config.yaml
train_examples: 26041
gain_aug_db: 10
norm: "groupnorm"
weight_standardization: false
loss: "cross_entropy"
optimizer: "soap"
precondition_frequency: 50
max_precond_dim: 1024
epochs: 100.8
final_lr_fraction: 0.05
warmup_steps: 4100
weight_decay: 0.3
Rows from block 2 of a small sound classifier, named by matrix and row number. Rows with one number belong to one channel. Each number is 128 + 24 x the weight over its row's rms, rounded and kept within 0 to 255. All counts start at 0.
After each channel's rows are labels from the 100 clips, of 14976, where the channel reaches its highest value: "responds to" is what is common among them. Only what is clearly more common there than usual is listed. The data: short pieces for a synthesised band: melody, chords, bass and drums.
# convs0: first width-5 conv, stride 2 (model.blocks.2.convs.0.weight, 192x192x5, each kernel summed), inputs 48-95
# convs1: second width-5 conv (model.blocks.2.convs.1.weight, 192x192x5, transposed, each kernel summed), outputs 48-95

convs0.23 [128 126 128 129 130 122 123 154 123 112 141 146 147 176 122 134 153 123 116 120 104 108 106 113  99 154  93 121 139 102 127 146 132 117 118  90 137  66 105 129 103 156 135 125 154 152  97 146]
convs1.23 [143 140 152 109 134 103 159 151 111 110 123 137 152 112 130 123 119 137 154 103 137 132 140 130 121 137  80 134 125 132 119 100 162 141 159 142 122 103 133  97 164 112 122 120  99 154 150  73]
responds to: marimba-like; melody instrument: marimba-like; vibraphone-like; melody instrument: vibraphone-like

convs0.148 [126 154 167 150 116 149 145 118 150 142 130 107 130 162 144 138 147 130 194 121 125 136 137  92 113 143 112  96 138 107 152 131 119 143 161 121  91  87 144 121 121 114 146 153 164 108 121 145]
convs1.148 [140 152 101  73 112 104 131 131 111 138 110 117  78 158 114 118 131 130 133 153 112  96 148  93 148 132 129  95 166  68 117 157 120 111 167 104 112 140 121 119 164 174  92 126 121 120 104 118]
responds to: pink noise

convs0.145 [126 139 121 151 133 141 121 151 147 117 139 121 118 154 152 138 128  95 138 123 116 134 140 143 113 169  73  83 105 113 107 132 134 136 151 109 137 110 140  93 132 145  85 161 135  92 105 142]
convs1.145 [139 173 110  93 131 122 119 115 111 151 120 115 104 148 107 112 124 129 108 165 116 143 140 105 145 137 114 120 148 105 133 136 130 102 144  74 101 120 142 124 127 159  83 110 136 126 109  85]
responds to: pink noise

convs0.67 [140 134 101 140 155 159 142 144 123 189 131 113 144 108  96 141 150 124  74 125 105 144  91 146 130  94  93 145 127 106 145 131 125 109 105 102 156 119 101 110 119  90  96  97  76  99 113 132]
convs1.67 [152 174 126  83 142 131 154 146  86 122 103 117 129 130 156 121 143 131 107 160 126 130 112 138 115 136  71 138 125 148 119 136 126 150 116 137 139 109 108 110 152 155  85 136 122 138 129 115]
responds to: marimba-like; melody instrument: marimba-like; vibraphone-like; melody instrument: vibraphone-like

convs0.142 [152 111 120 135 137 122 133 145 162 164 122 159 127 119 113 128 136 139 126 117 141 170 126 106 135 169 115  79 144  72 120 162 107 137 123 100 153 144 145 130 147 136 127 102  71 104 108 113]
convs1.142 [128 114 144 115 121 135 121 144 115 152 152 168  85 130 147 133  88  54 129  89 126 156 143 109 158 112 126 134 119 119 134 147 107 109 135  97 107 135 136 108 138 133  90 155 112 115 139 108]
responds to: organ-like; melody instrument: organ-like

convs0.32 [103 146 162 111 137 141 115 133 139 153  88  93  90 106 192 125 157 168 150 157 137 125 138 146 116 127 133 141 117 132 121  76  81 118 184 136 123 144 121 142 141 150 148 148 150 113  96 159]
convs1.32 [142 176 147 185  99 147 132 149 125 128  70 123 132 112 181 113  67 124  90 166 146 138 116 107 154 119 145 117 128 204 129 111  89 135 137 137 115 117 107 110 112 109 140  72 128 140 138 135]
responds to: square lead; melody instrument: square lead; clarinet-like; melody instrument: clarinet-like

convs0.55 [146 148 117 166 142 137 131 129 114 139 127 136 157 140 120 190  97 128 155 139 114 172  87 141 163 137 145 151 114 110  71 156 120 123  86 145 132 198 131 119 123 124 165 169 155 110 161 155]
convs1.55 [144 141 134 119 119 122 141 120 137 127 144 132 115 105 136  87 131 107 160  89 111 128 140 101 117  96 117 146 146 111 114 149 111 121 128 104 146 144 149 173 145  78 138 164 132 148 109 115]
responds to: square lead; clarinet-like; melody instrument: square lead; melody instrument: clarinet-like

convs0.181 [135 103 114 112 137 132 140 104 100 115 143 159 108 124 104 161 111 128 136 153 109 108  91  94 118 152 145 147 124 108 113 104  53 121 106 117 115  92  91 138 109  83 124 143 139  94 120 107]
convs1.181 [130 109 138 114 153 122 138 127  90 126 106 130 114 173  99 135 120 181 170 160 112 212 123 123 111  90 161 156 103 110 121 129 130 137 158 151 116 180 100 123 155 160 154 175 135 123 140  96]
responds to: marimba-like; vibraphone-like; melody instrument: vibraphone-like; melody instrument: marimba-like

convs0.158 [161 145 134 138 132 131 149  91 125 131 142 121 152 111 100 125  93 136 137 154 109 126 121 120 132 138  98 136 110  95 144 141 118 114  92 137  99 127 156  92 126 119 121 116 133 109 121  98]
convs1.158 [102 104  96 113 105 132 143 106 129  70 128  99 107 154 125 130 124 231  95 119 107  73 132 107 172 140 136 126 151 143 145 134 152 139 133 118  91 129 133 138 152 180 118 145 105 123 123 146]
responds to: marimba-like; melody instrument: marimba-like

convs0.121 [159 150 108 136 165 159 144 178  77 147 111 132 119 110 132 112 150 191 168 137  86 125 129 141 135 123 119 120 111 149 136 136 174  81 131 151 135 116 129 155 139 181  74 115 137 134 127 111]
convs1.121 [133 170 127 106  97 129 128 121  86 125 130 121 133 124  99 126 119 146 104 144 182 175 151  96 168 119 148 123 120 118 144 128  61 127 186 133 120 147 111 100 134  88 137 130 100 155  89 136]
responds to: organ-like; clipping; text has "clipped"

convs0.112 [126 158 129 148 128 148 130 168  73 154 135 131 119 120 148 158 136  83 133 126 164 132 137 138 160 152 149 120 133 104 111 111 130 141 147  83 165 143 111 149 134 208 146 141 134 125 131 149]
convs1.112 [123 151 116 154 106 140 120 105  98 149 158 118 125 126  63 124 129 175 153 164 192 111 140 102 157 129 111 110 134 156  98 114  64 127 128 103 131  97 106 130 115 105  88 108 133 114 115 133]
responds to: pink noise; thin (high-pass); white noise

convs0.150 [140 158 137 147 133 117 141 104 136 125 127 121 146 164 137 179 143 102 124 108 170 144 139 116 117 140  94 118 118 135 132 139 105 101 134 132 123 134 152 129 153 157 157 158 144 158 111 128]
convs1.150 [128 175 117 112 105  98 130 119 112 142 120 117  75 160 144 132 115 148 110 115 107 120 141 107 159 132 126 129 141  96 107 145 100 117 140 121 107 143 148 135 146 158  83 120 129 108 166 107]
responds to: pink noise; drum pattern: march

convs0.18 [124  84 140 145 119 107 136 106  92 112 162 143 140 133 143 100 126 121 124 172 147 130 159 132 115 166 133 111 130 140 163 161 163 184 112 157 101 112 155 107 135 145 106 177 110 152 147 142]
convs1.18 [119 114 122 152  77 117 128 150  89 169 130  82 131 151 142 115 125 106 112 101 175 119 147 105 112 153  87  88 128 141 103 131 131 100 121 106 150 153 144  89 121 130 149 109 122 126 108 130]
responds to: organ-like

convs0.151 [146 147 126 121 155 135 131  98 153 210 137 117 148 215 167 160 135 114 117 152 159 156 138 158 105 144  98 152 155 113 146 101 128 119 174 158 122 139 116 129 148  77 198 101  97 127 156 157]
convs1.151 [124 126 112 102 111  96  94 134 141 139 115 125 101 119 191 106 125 138 110 208 135 124 114  98 118 127 116 114 160 120 130 146 119 141 189 111  99 138 123 127 128 182 123 119 155 114 130  88]
responds to: square lead; vibraphone-like; melody instrument: square lead; melody instrument: vibraphone-like

convs0.57 [109  64 129 145 109 112 128 167 142 161 127 120 110 127 174 121 122 156 133 120 137 163 128 101 124 124 146 141 155 128 123 120 108 117 134 172 139 148 113  83 126 120 134 137 115 123 141 135]
convs1.57 [145 134 113 142 107 121 104  83  81 179 118 132  70 147 131 122 149   7  69 146  88  56 118  97  91 156 121 151 152 132 129 125 136 107 130 142 137 151 113 152 129 129 142 113 155 146 136 127]
responds to: pink noise; white noise

convs0.48 [ 75 113 152 126 175 104 121 110 130 112 148 161 125 143 120 117 135 125 157 166  73 112 160 113 157 132 107 154 144 124 139 121 131 135 129 136 143 139 143 157 116 129  84 157 145  83 148 120]
convs1.48 [136 120 132 116 153 152 150 141  55 172 143 125 112 135  87 146  98 138 160 104 145 116 145 109 136 114 130 139 120 134 149 104  94 127 141 127 131 144 121 119 133 153 102 123 118 138 127 147]
responds to: organ-like; melody instrument: organ-like

convs0.182 [101 146 129 116 114 109  97  92 104  97 120 145 121 150 128 150 132 151 133 146 100  65 135  90 143 146 120 129 171  87 109 121 114 112  97 126 132 100 141 129 110 123 138 147 115 104  89 119]
convs1.182 [109 133 130 129 136 156 143 132 134  98 118 137 112 116 129 128 124 195 175 162 107 195 114 129 151 133 141 132 104 142 118  96 144 120 140 128 101 114 145 115 126 146 121 113 119 134 129 124]
responds to: reverberation; text has "room"; text has "reverberant"

convs0.93 [141 142 142 136 128 157 141 121 136 149 150 115 152 198 131 160 108 106 126 120 117 135 128 126 105 149 153 151 107 124 129 150 118 126 175 126 108 128 137 135 109 151 142 100 106 103 119 161]
convs1.93 [129 124 124 149 130 116 148 127 119 124 126 127 160 114 190 113 127 177 122 152 131 158 124 135 118 129 172 141 125 125 122 125 150 131 156 102 101 143 147 111 138 149 124  89 119 149 107 117]
responds to: square lead; melody instrument: square lead; clarinet-like

convs0.113 [106  87 139 140 117 123 111  97 143 107 140 126 114 134 134 143  98  99 140 136 110  98 126 132 136 106  90 118 143 127  93 127  70  61 107 147 123 114 116 112  93  59 114 112  96 130  84  96]
convs1.113 [163 119 192 153 127 124 161 150 100 134 150 137 171 102  77 157 126 138 150 141 105  83 144 137 149 135 141  99 152 115  93 120 130 127 166  85 124 157 151 119 104  88 104 136 131 119 134 145]
responds to: reverberation; text has "reverberant"; text has "room"; organ-like

convs0.89 [115 120 130 138 132 112 117  91 138 151 107 150 147 100 137 138 161 135 141 111 120 130 151 127  90 132 137 132 144 116 136 132 131 120 135 131  85  89 161 140 110 130 149 189 120 116 148 121]
convs1.89 [ 81 120 142 132 125 168 125 153 132 158 163 130 148 135 129 115 138 134  89 132 126 147 129 102 165 129 224 146 119  83  97  94 147 129 120 133 111 119 115 131 116 172 108 100 133 143 120 101]
responds to: organ-like; key: F minor

convs0.106 [136 125 127 119 113 121 157 143 100 114 123 138 123 131 102  87 125 113 119 125 100 106 120 166 132  91 140  82 189 184 141 143 124 107 115 141 180  91 109 118 142 136 134 153 162  94  98 115]
convs1.106 [146 122  90 120 112 142 128 105 128  99 109 105 101 105 103 101  99 161 153 137 111 154 100 108 178 143 167 106 140 145 116  96  97 132 121 127  91  91  93 131 136 145 116 171 122 113 156 149]
responds to: marimba-like; vibraphone-like

convs0.136 [108 134 110 180 137 178 114 125 114 140 109 113  82 158  88  94 127 133 139 128  77 119  71 134 102 123 159  86 131 129 141 156 147 135  99 120 140 102 112  98 126 131  94 160  80 154 125 113]
convs1.136 [115 112 140 109 137 134 138 144 150 148 130 149 142 134 187 112  97 108 107  93 151 125 149 138 114 143 138 109 126 100 116 149 118 115 119 102  98 129 120  66 111 125 110 142 125 146 117 113]
responds to: square lead; melody instrument: square lead; clarinet-like; melody instrument: clarinet-like

convs0.160 [ 90 122 116 147 191 146 103 127 138  96 100  92 138 209 135 129 117 140 193  97 153 112 124 147 115 101 182  83 121 130 101 146 167 147 100 150 118 143 134 128 127 113 120 154 196 107 109 119]
convs1.160 [152 139 142  93 144  95 113 141 102  85 122 115 119 153 197 118 145 143 121 119 125  79  95 121 102 153 118 144  97 132 143 131 120 125 146  94 115 109 145 100 132 143 123  98 127 130 116 127]
responds to: marimba-like; melody instrument: marimba-like; vibraphone-like; melody instrument: vibraphone-like

convs0.152 [111 117 127 104 135 105 127 147 117 125  94 101 123 102 100 114 150 132 127 142  93 133 142 120 142 143 147  75 112 122  51 129 125 114 111  98 148 140 166 152 123 119 114 155  97 138 112  99]
convs1.152 [142 150 141  77 148 130 129 114 131 134 178 144  68 167 116 160 143 104  95 119 131 128 158 116 129 120 160 128 140 208 131 119 128 122 140 110 119 123 135 113 134 104 146 118 143 140 125 124]
responds to: pink noise; white noise

convs0.187 [159 120 113 142 147  87 126  73 152 152 126 127 122 116 129 154 121 149 152 192 146  83 114 189 110 150  87 111 125 136 135 130 105 131 137 123 143 115 162 124 122 119 127  88 134  92 152 137]
convs1.187 [157 136 111 134 121 147 127 137  92 185  89 125 132 140 145 152 108 135 109 190 124 214 125 109 147 123 165 118 107 145 103 123 149 100 153  87  95 140 133 131 126 161 106 141 121 131  95 168]
responds to: organ-like

convs0.44 [119 135 129 124 127 131 129 144 133  91  99 116 136 144 139 138 110 123 177 131 129 111 108 101  92 136  58 137 126 137 121  91 154 122 123 132  87 144 132  90 125 140 133 128 105 126  99 167]
convs1.44 [144 147 135  87 128 103 145 147  99 130 108 151 130 125 145 144 119 141 135 172 124 162 150 137 124 144 219 133 125  74 146 147 142 137 159 114 139 134 137 144 147 123 123  96 112 136 123 131]
responds to: marimba-like; vibraphone-like; melody instrument: marimba-like; melody instrument: vibraphone-like

convs0.77 [118  97 109 176 140 129 175 148  89 154  87 138 155 119 130 154 164 119  99 106 162 161 133  66 129 137 133 121 148  56  97 112 119  83 125  84 114 136 116  89 104  80 149 124 130  92 130 108]
convs1.77 [138 169 141 111 106 158 137 129 121 171 113 160  93 186 114 166 133 112 104 121  97 143 165 116 152  92 126 120 121 134 146 141 190 144 153 137 136 165  92 133 112 130 140  84 138 117  51 140]
responds to: reverberation; pink noise; white noise